Weights of a small image classifier.
Model: 3.92M parameters, norm layernorm, layers 10, width 160.
Data: trained on simulated grey scan slices of phantoms with and without marks, 245000 training examples, 6.7 epochs.
Rows from block 4 of a small image classifier, named by matrix and row number. Rows with one number belong to one neuron. Each number is 128 + 32 x the weight over its row's rms, rounded and kept within 0 to 255. All counts start at 0. After the name is the row's rms in percent of the matrix's.
After each neuron's rows are labels from the 100 images, of 14848, where the neuron reaches its highest value: "responds to" is what is common among them. Only what is clearly more common there than usual is listed. The data: simulated grey scan slices of phantoms with and without marks. In brackets: how many of the 100.
# fc1: MLP up (model.blocks.4.mlp.fc1.weight, 960x160), inputs 80-159
# fc2: MLP down (model.blocks.4.mlp.fc2.weight, 160x960, transposed), outputs 80-159

fc1.118 092 [ 54  89 140  96 111 146 112  87  98 153  87 101 140 165 120 110 125 102 102 140 136 117 117 152 147 202 135 128  90 128 135 111 114  69 160 160 117 123 141  91  95  81 112 120 154  83 101 136 119 104 122 195  83 181  54 101 135 161 168 129 127 118 129 154  98 180 121 142  75 115 156 140 118 111 140 143 108 147 168 181]
fc2.118 089 [ 98 167 133 134 103 156  76 106 102 148 130 129 104  83 155 120 127  95 122  78 125 136  99 170  83  90 108 164 102 108 121 157 156 133 129 156  92 132 154 144  66 120 149 136 146 142 175 118  85 131  58  48  94 150 137 154  54 130 134  72 158  72  93  94 116 143 142 147 162 132 126 128  99 174 136  73 124 121  93 111]
responds to: side: left half (76); bright spot (36)

fc1.759 098 [ 69 145 132 106  84 140 129 144 116 149 125  84 128 149 125  43 108  89 110  64 133 134 142 120 137  85 133 172 114 106 144 131 137 152 135 122 169 153 128 145 108 112 122  73  89  80  69 135  75 191 136 168 159  88 120  81  84  90 114 154 155 143 153 132 168  90 107  79 166 130 145 114 111 173  87  92 134 149 118 115]
fc2.759 099 [123 135 159 164 140  95 179 160 143  59 138 144 115 159 106  95 179 138 133 178 203 169 167  99 121 111 112 129  98 133 103 159 128 236  74  86 170  93 169 119  93 144 111  93 148  93 140 142 108 110  69  64  76 150 190 100  87 124 123 140 101 118 112 127 117  88 141 137 196 117 143 151 120  93 159 158 127 167 162 134]
responds to: side: left half (70); dark spot (63)

fc1.715 109 [148 105 138  97 117 151 108 187 155 111 106 119  99 116 118 113 131  64 148 116 100 102 129  60  64 164 109 104 102 142 165  99 134  81  26 164  96 178 121 126 124 108  99 215 185 123 111 128 140 149 107 150  31 130 170 131 134 147 113  95 162 182 156 113 106 158 116 120  95 130 182 114 119 164 127 157 115 118 143 152]
fc2.715 114 [144 136 119 179 121 139 125 162 100  87 127 151 121 175 120 114 106  99 127  82 153 155 122 151 181 146 182 147 135 109  92 138 138 100 161 130 130  45 148 156 110 114 113  53 140 114 112 209 127 167 119 105 173  80 102 105 115 154 129  70  88 104 153  67 101 129 143 104 130 139  95  92 187  99 160 160 115 133 164  85]
responds to: head (100); low contrast (55)

fc1.629 085 [117 184 138 148 135 121  95 101  77 118  76  97 118 156 164 134 159 124 125 147 177 116  88  81 124 116 164 164 189 132 154 189 131 133 131 154 161 126 173 172 106 116 147 168 124  86 149  97  71 119 182 102 187 163 134 129 117 134 127  91 123  77 132  91 173 105  92 153  83 130 138 126 159 143 213 158 150 130 133  98]
fc2.629 094 [117 135 164  96 128 159 135 118 190  67 178 148 114  77 133 135 146 151 100 126  95 138 118 156 107 132 110  83 132 101 151 138 161 171 214  94 134 143 100 101 108 153 115 119 155 135  44 116 129 189 144  84 113 169 151 115 125 127 200 183 133 116 146 118 137 111 123  61  76 186 143  74  81 120 171 160 122  99 135 136]
responds to: side: right half (68); bright spot (50)

fc1.333 096 [164 104 145  91 117 188 156 128 126 169 160 113 149 159  54 134  81 119 146 192 159  82 124 179 110 164 166 120  76 154 133 135 146 111  91 159 155 111 107  75 107  89 136  96 179 112 105 136 135  76 205 172 127 136 102 151 152 144 146 174 151 162 164 120  83 140 164 123 131 116 101  93 144 110 197 171 140 108 163 140]
fc2.333 096 [ 95 156  88 182 120 156 140 114 211 110 130 163  79 123 150 158 163  79 105 126 143 139 109 161 179 131 146 112 163 160  94 147  83 134 166 137 153 137 191 147 109 147  98 163 126 177  97  63 102 150  77 112 134 186  69 118 100  83  92  96 107 158 146 153 149 106 170 114 118  48 142 168 107 158 101  95 192 152 136 180]
responds to: side: left half (72); belly (57)

fc1.393 095 [145  96 127 174 121 123 112 216 113 140 158 125 119 127 153 166 134 164 158 123  82 141 134 171 132 123 131 189 118  98 148 103 150 124 129 117 143 102 134 194 139 119 133 106 103 120 123 100 176 125 151 113 164 139 101 104 118 121 115  70 108 149 106  68 178 111 112 118 118 160  94  82 126 101 144  62 195 115 141  88]
fc2.393 090 [140 157 111 113 106 135 117  78 159  98 153 171 127 146 131 159  84 104 124 175 170 102  98  87 159  99 119  90 150 198  94 153 184 117 149 137 140 123  99  69 124 156 129 140 123 131 139  79 131 120 137 145  98  91 154 158 113  99 170 157 102 146 125 121  90 102 157 145 104  38 116 131  71 146 110 120 130 140 100 202]
responds to: limb (100)

fc1.479 087 [120  86 153 110 170 114 116 133 120  84 120 105 147 110  75 155 166 134  86 139 136  74  45 126  86 100 123 218 105 135 107 121 164  97 116  84 159  74 129  76 129 127  87 185  85 191 126 119 157 122 103 200 166 161 127 135 132 179 128 139 141  82 124 116 145 101  68 106 107 123 167 126 123  91 132 115  86 136 112 155]
fc2.479 091 [ 72 171 160 157 150 114 135 157 110 120 138  60 104 187  93 152 106  92 139 103 193 123 155  91 173 129 164  92 169 129 155 181 132 133 129 146  67 119 108 152  79  91 149 185 110 173 133  56 145 103 120 114 163  81 151 150 177 149 148 133 117 177 122 122 114 206 174 114 169 129 108 155 121 141 127 141 147 102 136 164]
responds to: belly (71); noisy (68)

fc1.643 101 [154 131 127 161 130 133 138 130 131 140 170 154  96 101 167 160 132 120 140 151 134 162 126 151 144 113 134  86 195  59 133  92 125 134 111 113 207 141 154 112 113 145 208 141 133 141 174  81 129 182  63 132 119 135 193 145 166 150 175 130  94 107  71  72  78 113  71 142 108 132 109 152 130  94 168 136 141 164 173 146]
fc2.643 100 [147 101 149 137  91 106 162  70 135 140  81  56 195 184 107 118 147 150 133  63 101 146 161 118 164 149 147 133 170 226 134  93 189  88 102 128 171 148 153 119 125 151  65 148 144 125  87 150 111  91 112 114 136  96  88 106 101  95 135 136  51 126 137 134 195 124 105  75 122 176 121  84 164 152 102 106  98 159 109  43]
responds to: limb (92); low contrast (55)

fc1.412 094 [109 140 120 129  84 144 144 131 180 173 152 141 173 153 177 122 107 193 111 152 111  73 113 164  99 127 104 142 126  81 138 104 154  81 117  81  95 149  94 153 116 172 165 160 170 199 159  99 134 141  92 122 117 150 168  82 147 148 142 120 112 140 169 122 124 181 125 191 146 140 115 145 136 149 152 173 133 141 134 125]
fc2.412 101 [129 116 136 167 123 152  78  95  74 102  75 108  94 167  99 119 151 147 139 140 138 175  97 123 153 123 137  91 172 172 104 148 118 147 144 139 158 135 111  89 118 140 115 127 160 105 159 118 207  96 161 101 101  75 149  69  82 134 104 168 123 147 114 101 124 111 123 125 169 118 141 181 178  95  44  85 103 182 121 169]
responds to: side: right half (74); bright spot (46)

fc1.336 105 [168 182 184  96  95 110 125 140 141 132  79 112 190 108 127 128 163  93  66  96 114 174 107 154  86 129 166 161  58 118 167 110 129 177 105 137 110  94  90 133 174 114 136 208 171 207 186 175 118 105 154 110  53 109 141  84 142  92 116 128 125 113 157 131 120 126 112 114 139  87 137 138 133 139 122 162 186 115  56 192]
fc2.336 104 [134 153  86 137 124 149  39 135  99 108 150 184 113 161 110  98 114 181 163 129 122 133 179 106 110  90 139 124 106  76 116 128 182 111 153  74 121 159 114 176 139 151 132 163  55 155 141 111 129 121 202 168 114 119 141 123 129 131 105 138 135 150 102 149 107 110 216 135 118 175 108  59 238 116 126 110  98 165 145  61]
responds to: head (100)

fc1.139 107 [123 129 129 125  68 175  73 129 209  63 101 114 189 130 196 101 158 201  41 198 102 114 120  96 129 130  97 153 151 163 138 157  82 147 149 157 119 154 144 186 112 200 129 134 142 161  63 133 110 139 142 153  95 129 121 141 121 166 130 135  86 133 166 122 115 161  89 117 119 155 137 119 182 140 155 157 113 155 131 143]
fc2.139 107 [ 95 158 183 182  96  38 154 116 157 149 139 156 138 113 124 132 160 150 154 122 102 156 106 160  83 170 121 111 106 169 128 124 110 139 136 161 105  87 119 109 165 104 131 134 185  96 140  65 184  71  74 141 123 137 137 110 177 117 112 115 131 179 127 113 162 126 132 166 114 129 121  33  72 164 161 145  93 109 167  93]
responds to: side: right half (92); low contrast (71); belly (58); bright spot (51)

fc1.656 092 [174 134 129 125 134  68 171 140  76  80 106 147 207 168 158 130 162 156 126 155 119  87  98  90 136 142 120 173 145 183 159 145  81 124 156 133 182 143  85 101 136 132  81  89  72 125 142 159 161 142  93 111  78 165  78 123 119 142  33 166  51 193 146 134 122 136 131 144 119 136  71 145 104 129 138  96 138 142 119 114]
fc2.656 090 [141 152 158 132 142 129 198 123 164 146 155  82 138 175 133 165 148 157 135 131  69 159  71 141 160  99  95 163 174 174 138 127 112 183 138  63  78  83 150  85 132 132 113 129 130  98 151  97 129 143 154 148  83 142 122 122 144  66 115 151 141 174 101 145 175  99 102 135  94 125 143 156 128  60  59 103 138 123 138 125]
responds to: dark spot (84); side: left half (71)

fc1.743 104 [123 154 183  45  93  88  99 148 130  66 119 160 173 118 161  98 144  69 146  92 188 102  76 171 108 134 154 155  62 123 126  68 114  88 102 113 211 157  76 114 106 124 126 115 119 165 105 149 133  88  74 183 131 149 151 147 118 126 139 132 127 129  96 108 105 150 140 122 121 136 108 172  91  84 119 102 114 122 143 120]
fc2.743 089 [150 163 147 123 135 151  93 148 186 172 134 155  69 128 147  84 122 109 121  98  66 137 142 121 154 100 135 102 135 173  78 186 101 136 165 132  59 120 154  83 128  96 117 103 120 151 123 110 126  63 163  65 148 113 144  65 141 165 157 188  82 149 123 126 108  80 129 197 161  74 137 143 144 171 119 169 183 123 118 197]
responds to: belly (89)

fc1.12 099 [108 137 140 184  57 184 116 166 128 102 128 161  82 137 110  97 150  43 173 150 131 169 141 140  79 143 146 166 150 105 115 117 132 123 104  97 126 123  61  98  91 117 124 140 161 155 132 141 101  52 141  74  92 129 103  86  59 136 133 155 118 143 122  92 149  92 161 123 125 136 156 118 130 121 158 113 152 107 163 134]
fc2.12 099 [117 155  91 150 140 119  95 147 144 113 120  83 143  60  98 148 164 163 113 166 113 127 140  99 170 113 131  98 131 153 128 104 205 108 120 175  99 133 178 102 138 192  78 131 123 135 111 108 107 111 169 134 132 165 140 105 133  78 157  95 116  94 106 134 158 209 197 104 138 129  75  93  68 130  98 106  97  96 183 108]
responds to: side: left half (96); chest (89); ring (39)

fc1.94 087 [ 87 130  95 147 169 103 190 155 153 100 124 207 131 139  74 152 103 181 131 192 135  37 167 150 184  85 162 103 147 167  68 124 137  91 123 122  83 152 138 147 123 146 154 134 127 119 132 144 153 136 131 157 126 113 150 140 106  93 194 132  86 198 101  89 123  66 148 111 102  84 164 119  94 139 177 150 148  99 131 151]
fc2.94 082 [119 185 153 134 101 125 114 153 129  88 104  75 157 212 122 166 138 129  73  48 140 133 122 111  85 120 120 127 158 140 158  46 170  95 224 102 116 186 106 122 165 129  78 154 121 142  97  68 199 118  96 143 132 138 125 125  99 186 108  74  97 123 118  61 105  97 120 128 142  96  87 145 104 178  73 119 106 116 114 112]
responds to: side: right half (77); limb (61); several spots (52)

fc1.646 091 [158 171 123 134 130 114 102 111 133 107 213 144 115  88 120 166 120 148 115 114  89 135 123 150 149 145 121 205 129  85 125 161 137 212 141 142 110  30  66 155 119  89 159 138 193 128 175 105 144 101 169 146 123 149  76  81 106 154  86 138 169 143 104  63 117 181 157 160 139 119 125 146  92 155  98  97 150 157 120 119]
fc2.646 088 [ 95 110 155  85 169 130 120 157 167 120  56  84 159 138 163 150 159 125 133 166 105  95 176 137 107 119  96 112  94 169 104 120 158  77 154 157 166 134 133 156 164 193 115 113 112 151 115 126 109 141 137 100 167  75 132 138  87 226 103 142  88 231 170 193 103  64 104  82 159  99 189 150 154  86 140 135 158 120 140 108]
responds to: head (91)

fc1.264 097 [133 129 159  64 130 144  93 109 120 143 159 148 151 141 163 132 138 175 103 127 122 162 117 110 188  89 104 141 134 100 147  94  63 142 196 116 149  62 117 151  74 136 134 127 162 154  73 116 134 200 115 178 167 121 135 124  83 139  79 127 140 112 150 164 131 119 128 105 183 179 116 131 169  92  78 101 125 131 102  59]
fc2.264 096 [190 142 123 188  87  69 178 171  85 138  79  78 125 123 122  80  93 167 145 121 106 131 174 171  89 187 103  99 158 159 145 197 144 168 108 103 132 102  96 152  88 143 140 133  87  99 140 177 106  38 152 121 103 155 168 197 112 163 129 101 122 140  83 128 120 152 182 159 123 166 103 147 162  67 136 145 136 128  99 198]
responds to: limb (61)

fc1.313 119 [ 98 119 119 190  87 153  79 149 114 108  99 132 170 159 124 196 157  98  91 100  97  82 140  99 127 149 107 113 129 156 141 130 145 158  70 100  78  94  76 130 138 100 102 127 132  95 137 172 155 102 115 127 128 105 119 124 109  47  98 126 105 233 164 130  93 149 115  88 147 114 185 147 174 115 165 100 120 173 149 100]
fc2.313 117 [140 128 163 159 119  99 172 173 102 148 162 124 149  80 140 110  41 125 170 221 120 142 185 104 169 154  76 147 118 125 121 122 129 139 153  84 147 164 161 116 154 139  77 114 126 143 170 127 149 144 168 112 109 148 142 134 135  96 190 111 105 127 134  78 156 121 118 145  95 131 111  99 108 122 144 167 131 121  87  71]
responds to: dark spot (92); head (82)

fc1.168 096 [153 161 121 124 139 166 139 147 139 170 146 114  98 154 122 143 133 149 123 132  99 154 139  78 139 200 131 181  88 104 149 163 126 127 100 177 137 136 188 142  88 168 193 116 179  66 173 122  59 103 160 147 184 105 139  63 126 155 110 150  91  95 123 120 164 139 113 141  52 125 135 144 131 164  98 107 101 154 108 180]
fc2.168 102 [106  76 158 144  50 123 166 155 114 169  99  57 145 135 123 114 109 156 100 123 109 149 131 153 106  87 163  96 100 127 172 103 131 113 119 145 126 163 102 180 142  86 115 181  98 217 130 155 117 104 112 192 179 173 131 174 177 152 112 164  90 152 139 130 102 111 110 108 138 134 150 110 160  82 183 140 148  64 129  68]
responds to: head (94)

fc1.131 100 [156 122 180 126  96 156 137 162  88  71 126 134  68  90 111 123 144 117 113 215 139 151  74 139 151 132 129 118 124 153 121 152 112 112  89 133 112 134 139 158 164 176 157 147 173 136 174 153 176 151  87  95 150 134 113 109  89 128 150 128 137  83 174 139  76  53 160 178 136  85 181 125  89 125  87 134 182  87 148 113]
fc2.131 103 [181  82 110 154 188 105 145  77 145 135 139 194 108 135 183 107 163 111  92  84 161 134 124 165 106 143 209  95  89  95 106 154  99  73 106 161  98  39 113 191 146 104 133 131 149 153 133 130 123 168 129 170 164  87 152 175 124 121 127  78 134 129 106 103 136 157  75  98  96 132 124 102 146 130  56 115 141  83 114 154]
responds to: head (99)

fc1.318 095 [135 123 127 171 139 127 136 143  98 135 112 137 138 141 148  51 120 151 117 160 118 121  89 167  97 158 152  94 129 136 109  77 137 109 146 100 198 145 157 147 110 107 120 172 121  66 135 168 210 169 149 172  22 146 122 103 144  92 140 124 159 128 181 116  53  94 136 146 104 160 121 125 171 110  96 122 143 154 128 184]
fc2.318 095 [110 148 101  73 115 138 141 121  55 108 155 138 160  87 157  73 117 164 127  92 210 144 157  84 148 105 115 190 109 189  74 175 140 150 143  89 162 131 199 108 172  83 121  78 126 119 122 139 155 129  90 179 153 145 108 173 136  92 172 132 126  93 128 137 126 143 112 145 101 116  99 157 137 183 138  73  93 154 166 161]
responds to: head (100)

fc1.182 107 [108 167 108 127  79 109 134 103 156 167 156 156 102 201  57 127 125 147 156 110 143 154 151 151 103  99 131 137 125  86  95  92  91 127 169  92 128 170 112 137  84 151 106  78  96 178 139 196 106 124 113 104  46  57 152  92  76  75 108 143 117  90 133 102 104 127 169 146 115  79 105 156 127 141  98 144 135 150 106 158]
fc2.182 099 [126 145 147 159  64 160 184 166 146  89 100 124 169 116 138 134 178  87 105 141  94 136  95 129 133 149 165 113  83  92 114 146 153 132 106 121 119  51 161 117 126  74 169  55  95 108 101 106  98 163 137 151  95 212 179 109 174 116  73  91 161 116 106 140 180 130  89 178 171 185 159 129 100 104 132 118 146 156 148 101]
responds to: dark spot (53)

fc1.208 106 [144 120 114 201  93 150  81 113  86 120 135 168  98 153 146  82  98 156 180 185  99 122 189 117 102  98 103 152 118 145  70 155 111 107 148  64 127 144 162 137 175 178 169 145  95 119 143 147 136 127 143  90 169 121 103 114 128 141 100 110 112 101 126  98 134 146 168 138 156 131 118 158 193 151 131  89 121  86 109 170]
fc2.208 095 [128  87 114 109 162 151 149 121 145 189 134  91 126 103 176 180 138 122  79  87 147  74 129  96 121 149 114 101 149  94 111 137 191 171  63 105 121 152 128 150 139 145 123 137 187 130 125 148 132 144 143 130  91 138 143 102 103 137 139 117 179 129 168 142 116 135  82 136 155 120  84 211 157  51 141 142 107 147 195  48]
responds to: side: right half (71); head (57)

fc1.41 102 [138 146 141 164 151 204 182 104 140  73 146 125  48 172 128  93 136 152 176 118 144 192 126 110 121 167 131 111 151  90 134 142 155 110  42  93 115 149 120  88 105 111  97  86 125 124 112 152 154 125 119  76 124 164  96 154 127  94 145 141 122 130  76  93 100 178 146  94 125 142 145 122 137 139 122 155 123  32 196 120]
fc2.41 108 [150 150 158  89 130  46  94 110 125 134  88 189 176 156 128 123 147  96 132 154 122 155 188 101 120 126 128  90 116 142 158  85 111  92 184 129  66 157 139 136 140 120 119 158 152  79 129 148 127  94 119 161 159  41 117 155  93 148 119 176 131  95 132  89  83 130 108  97  97  87  88 149  95 123 115 140 164 174 124 138]
responds to: side: left half (93); belly (91); dark spot (61)

fc1.116 112 [ 86 159 121 170 151 152 168 125  81  69 144 101 113  66 152 124 113 162 134 117 144 104 136 149 108 140 161 112 118 184  96 155 114  72  83 109 124 133 165 135 151 212 174 129 149 144 101 114  93 207 149 186 121 147 146  88 113 126 150 120 183 143 127 148 113  92 138 114 137 175 187 120 125  93 128 122  88 148 130  46]
fc2.116 104 [167 145 143  95 104 141 160 174 113 128 123 122 116 157 148 144 116 127 109 159 117 154 122 134 107 147 148 122 158  86 138 108 156 197 132 128 131 119  68 182 127 147 122  92 108  67 207 161 127 116 202 168 123 135  98 111 146  72 124 154  90 116 105 126 134 101 173 102 142  97 167  83 123  95 101 144 122 125 114 106]
responds to: dark spot (44)

fc1.625 114 [169 130 137  87 144 141 122 167 124 128 120 113  64 227 108 114 151  84 117  58 138 141 133 165 164 126 117 160 146 128 127 105 102  87 126 151 180 130 105 103  86 120 122  94 109 219 104  94 113 140 114  89 106 120 151  80 162 123  87 167 199 132 160 155  94 161 155  82  73 107  95 186  85  88 212  87  92 105 163 111]
fc2.625 121 [146 120 139 121 111  95  72 108 141 164 166 137  70 119 189 130 164 130  59 132 184 105  87 127 176 130 125 122 192 169 190 170 149 114 148 121 101 103 132  95 102  53 106 149 106 126 107 126  87 116 113 125  64 120 171 132 116 142 142 123 131 164  61 120 150 113 124 138  96 103  81 123 189 187 155 116  97  60 137 132]
responds to: limb (91)

fc1.74 085 [157 117 159 111 178  89 139 173 156  65 127 132 103 136  96 147 115 177 158 138 148 117 133  83 213  81 137 128 152 191 134  89 127 118  81  62 119 140 158 133 139 168  95  37 126 112 108 151 168  83  59 130  93 146  82 170 119 184 160 122 103  71  80  88  91 119 154 152 127 114 172 133 174  91 148 104 183 115 120  60]
fc2.74 088 [132 147  69 142  91 166 120  92 143 127 150 166 151 182 129 118 155 138 168  80 159 130 168 162  69 151  80 114 165 104  95 129  71 142 135 150 125  77 102  34 175 142 188 118 157 154  92 107 152  87 129 118 145 126 158 125 167 141 149 120 118 151 114 115 190 146 102 139 143  75  92 151  66 176  57 135  79 102  92 166]
responds to: belly (59)

fc1.631 122 [108 105 155 130 136 112  79 122 152  97  53 108 141 167 122 121 189  81 155  93 148 160 111 168 129 114  83 164 106 174 135 112 233 127  80 107  84  97  81 202 134  92 168  94 157 135  84 102  84 114  60 112  91 199 127 130 103 143 104 110 133 149 118 133  59  78 174  94 135  42 114 120 144  95 128 158  84 143  90 120]
fc2.631 112 [122 123 184  77 110 156 120 147 173 128 132  98  89 114 138 175 118  93 161 100 120  91 126  84 127 149  79  98 128 134  92 139 149  83 125  91 125 152 173  93 131 112 137 156 102 107 138 147 107 154 150 101 133 111 152 167 151 196 104 121 119 101 152 105 176 169 161 154 149 144 165 130  99 186 166 111  89 124 109  66]
responds to: dark spot (72)

fc1.502 102 [130 137 126 150  88 149 134  64 162  76 161 111  77 124 141  49 137 147 121 177 133 128 140 102 161 110 130 175  83 131 117 168 127 100 136  81 123 106 164 145 146 143 103 123 120 146 165  68 134 155 139 180 119  84 103 162 182  24 167 124 168  89 145 124 134 118  72 141 104  85 173 107 115 127 132  87  55 151  92 120]
fc2.502 097 [120  92 131 131 135 109  69 199  83 110  93 108 157 126 176 144  99 109 100  65  67 164 115 107 121 125 113 111 140 139 198 103 163 146  93 148 138 120 115 126 105 106 179 120 129  89 118 176  44  79 104  68 162  96 162 158 120 118  75 100 108 150  76  76 194 125 142 144 130  97  88 127 125 117 132  98 156  88 187 107]
responds to: dark spot (59)

fc1.400 097 [127 115 197 119  77 113 127 116 150 162 124  89  89 112 182 164 109 159 152 171 168 132  91 107  78 122 133 174 156 137 179 122 136 131  85  88  66 117 109 133 190 108 147 155 150 114 144  76 128 143 119 142 128  95 186 101 152  65  99 109 107 108 111 117 174  42 140 107 132  74  98  98 127 152 149 156 119 126 123 182]
fc2.400 094 [116 136  98 107 150 125 128 115 125  80  68 147 159 109  87 131 131 144  88 137 171 144  78 103 133  91 190 132  93 112 148  86 161 156 161 113 140 121 168  93 183 120 167 215 123 146 154  77  74  84 175 142 136 158  64 118 110 120 150 117 123 157 105 148 189 156 143 147  67 170 123 169 118 117 139 127  94 160  65 160]
responds to: side: right half (84); chest (57); bright spot (49)

fc1.102 108 [122 127 100  97 115 116 132  87 151 167 136  88 161 131  71 137 165  88 151 103  78 121 151 153 215 141 145  80  74 101 166 158 157 158 137 142 135 101 117 151 167 144 136 125  92 107 134  88 130 135 106  80 152  79  96  81  91 100  98 120 122 173  87  76 119  56  87 106 128 140  95  89 146 113 164 160 145 162 173 145]
fc2.102 109 [130 143 100  91 112 128 157 115 143 115 157 157 111 151 136  83 125 105 126 129 113 112 134  90 169 117 134 143 107 153 111 108 143 165 168  83 104 143  26 150 119 172 119 101 165  51  96 158  97 117 151 155  62 168  92 134 117 106 136 143 143  23 143 149  52 149 122 165 133  98  80 114 102 136 155 158 100 168 139 149]
responds to: side: right half (85); head (73); dark spot (37)

fc1.407 132 [ 94 160 138  83 142 172 136 142 185 101 105 117 101  98 144 154 126 165  93  78 134 159 127 185  56  88  76 143 133 141 114 157 147 120 139 173 162 168 157 158 128 160 138  69 123 159 140 150  87 120 101 153 167 136  79 134 136 120 154 158  93 127 115 136 111 155 150 117  76  95  92 119  69 140 113 133  63 124 110 109]
fc2.407 139 [172 161 161  96 128 121 133 123 148 133 141 188 154 116 120 145 148  89 182 198 114  88 125 118 154 125 118 117 185 117 123  55  88  72 175 152 149 104  96 179 132 156 123  83 117 137 113 122 133 157 163 114  75 140 141 139 142 110 156 154  90 162 151 125 141 155 126 129 234 117 138  70 145 124 151 130 156 108  96 122]
responds to: dark spot (68)

fc1.329 101 [123 129 137  88 135 165 143 120 106 136 167  95 189 155 164 139 167 153 162 170 102 100 105 110  67 132 134 154 118 105 171 134 134  92 116 112 125 126 190 100 193 132 114 102 100 148 127 116 154 103 125 164 110 142 124 157 154 111  99  56 124 176 145 165 127 155 121 117 167 126 187 116 114  83 124  95 163  69 152  77]
fc2.329 098 [120 124 112 141  20 129 115 159  80 157  97  90 137  93 158 190 101 128 122 114 146 138 126 147 107  65 104  98 117 183  68 122 164 153 116  87 153 131 157 129 105 122 160 105 126 179 160 138 146 108 202 119  92 117 108 132 114 151  82 118 176 138 136 129 118 107 106 120 152 111 161  89  92 120 103 114 169 125 153 193]
responds to: belly (63)

fc1.360 113 [109  52  88 161 151 162  95 135  85 135 129 128 146 109 147 156 153  99 106 203 171 118 133 105  83  86  81 188 125 129 133 131  79 119 153 109 202 158 198 127 135 157  86  87 115 116 161 175  88 121  52  91  74 150 105 116 135 124 181 142 125 130  90 119 143  77 187  91 154 133 116 131 186  89 127 116 144 158 168  86]
fc2.360 114 [ 75 142 113  89 161  93 169  89 106 134 136 103  78 116 100 157 118 128 160  84 142 157 152 136 183 191 104 127 161 148 134 106 111 184 145 110 153 130  92 144  98  85 107 111 102 136 137 195  79 102 101 130  58 116 172 184 120 140 122  98 147 127 179  85 162 187  98 174 108 111 194 177 140 109 174 170 129 128 107  78]
responds to: chest (78)

fc1.8 098 [214 135 136 121 128 134  94  78 126 138 102 141 146 124 126 120 128 101 136 135 116 154 100 131 109 131 120 120 188  98 127  60 137 115 140 139 109 119 144  81 150 166 128 115 116 134  93 139 189 129 124 165 112 136 100 123 127  83 171 179  99 154  96 142 177 143 143 104 119 115  29  90 128 113  98 128 134 147 167 164]
fc2.8 106 [159  76 125 111  95 124 154 104 147 158 146  80  95 174 152 171 158 146 121 145 153  88 150 101  99 157 164 143 103  72 129  94 181  80 155  78 128 159  89 155 146 125 125 108  86 102  90 130  66 117 156 156 170 156 113  95 155 150 158 110  80  65  84 103 115 142 120 170  99 159 171 132  92 161 183 200 176 153 108 111]
responds to: chest (92)

fc1.47 109 [100 158  98 103 192 106 152 129  74 132 118 174 120 139 106 157 170  97 153  59  99 115 180 142 189  94  68 156  95 133 129 127 144 145 120 109 121 157  79 110 175 100 117  70 155 173 116 151 149  95 120 130 117 149  94 155  91 123 153 127 178 183 140 150 103 138 140  84  85  97 108 125  86  86 128  82 117 121 160 106]
fc2.47 113 [129 116 117 100  97 105 149 144 111 165 154 122 134 141 117 150  68 112 180 169 153 157 110 138 108 177 120 159 182 136  71 136 149 134 152  99 163 168 193 147 112 172 132 119 146 177 178  93 117 177  91 110  87 166 118  87 108 143 112 165 122  96  71 137 175 110 113 140 111  86 165 133 107  39 135  83  72 136 126  94]
responds to: side: left half (90); dark spot (76); limb (59)

fc1.579 090 [149  59 125 124 132 149 180 131 117 184 102 133 136  98 140 112 166 131 115 116 149 105 184 142 117 128 120 127 151 151 160 124 175  80  90  45 101 126 135 120 120 118 136 139 101 187  69 119 122  92 136 150 110  99  94 126  92 172  96 115 108 166 157 117 133 106 154 107 122  73 127 114 127 131 133 145  69  78 160 121]
fc2.579 105 [191 122 128 159 173 121 142 129 139 125 157 126 141  65 114 175 113 151 160  93 163 141  95 152 132 126 102 129 172 112  46 178  79 180 162 137 161 114 112 150  95 114 124 151 136 115 173 101 116 140  93 136  85 147 233 105 107 178 134  98 146 104  93 128  76 128  50 138 121 159 144 135 136 170 117 156 117 124 155 161]
responds to: limb (69); crack in bone (35)

fc1.25 103 [226 130  88 176 157 124 137  95 105 114 137  93 118 117 216  84 145 171 154 143 110 164 116 123 128 111 133 166 147 105  80 153 138 118 158 128 165  92 184 123 196 188 152 106 134 189 148 122 194 112 165  57 114 104 127 102 143 131 117 120  86 152  88 130  60 178 171 168 165 135 164 129 106  87  90 141 118  82 169 104]
fc2.25 114 [203  53 133 157 131 175 167 163  96 124 132  69 125 118 110 137 136 130 139 100 159 161 175  97 141  88 169 173 102 108  85 133 191 137 100 118 145 114 157 118 168 139  55 122 130 136 116 142 106 143 171 101  89 119  99 114 118 147  93  91 100  81 153 164 174 115 104 187 165 107 158 135 144  61 152 156 178  83  96 100]
responds to: limb (100); low contrast (57); crack in bone (37)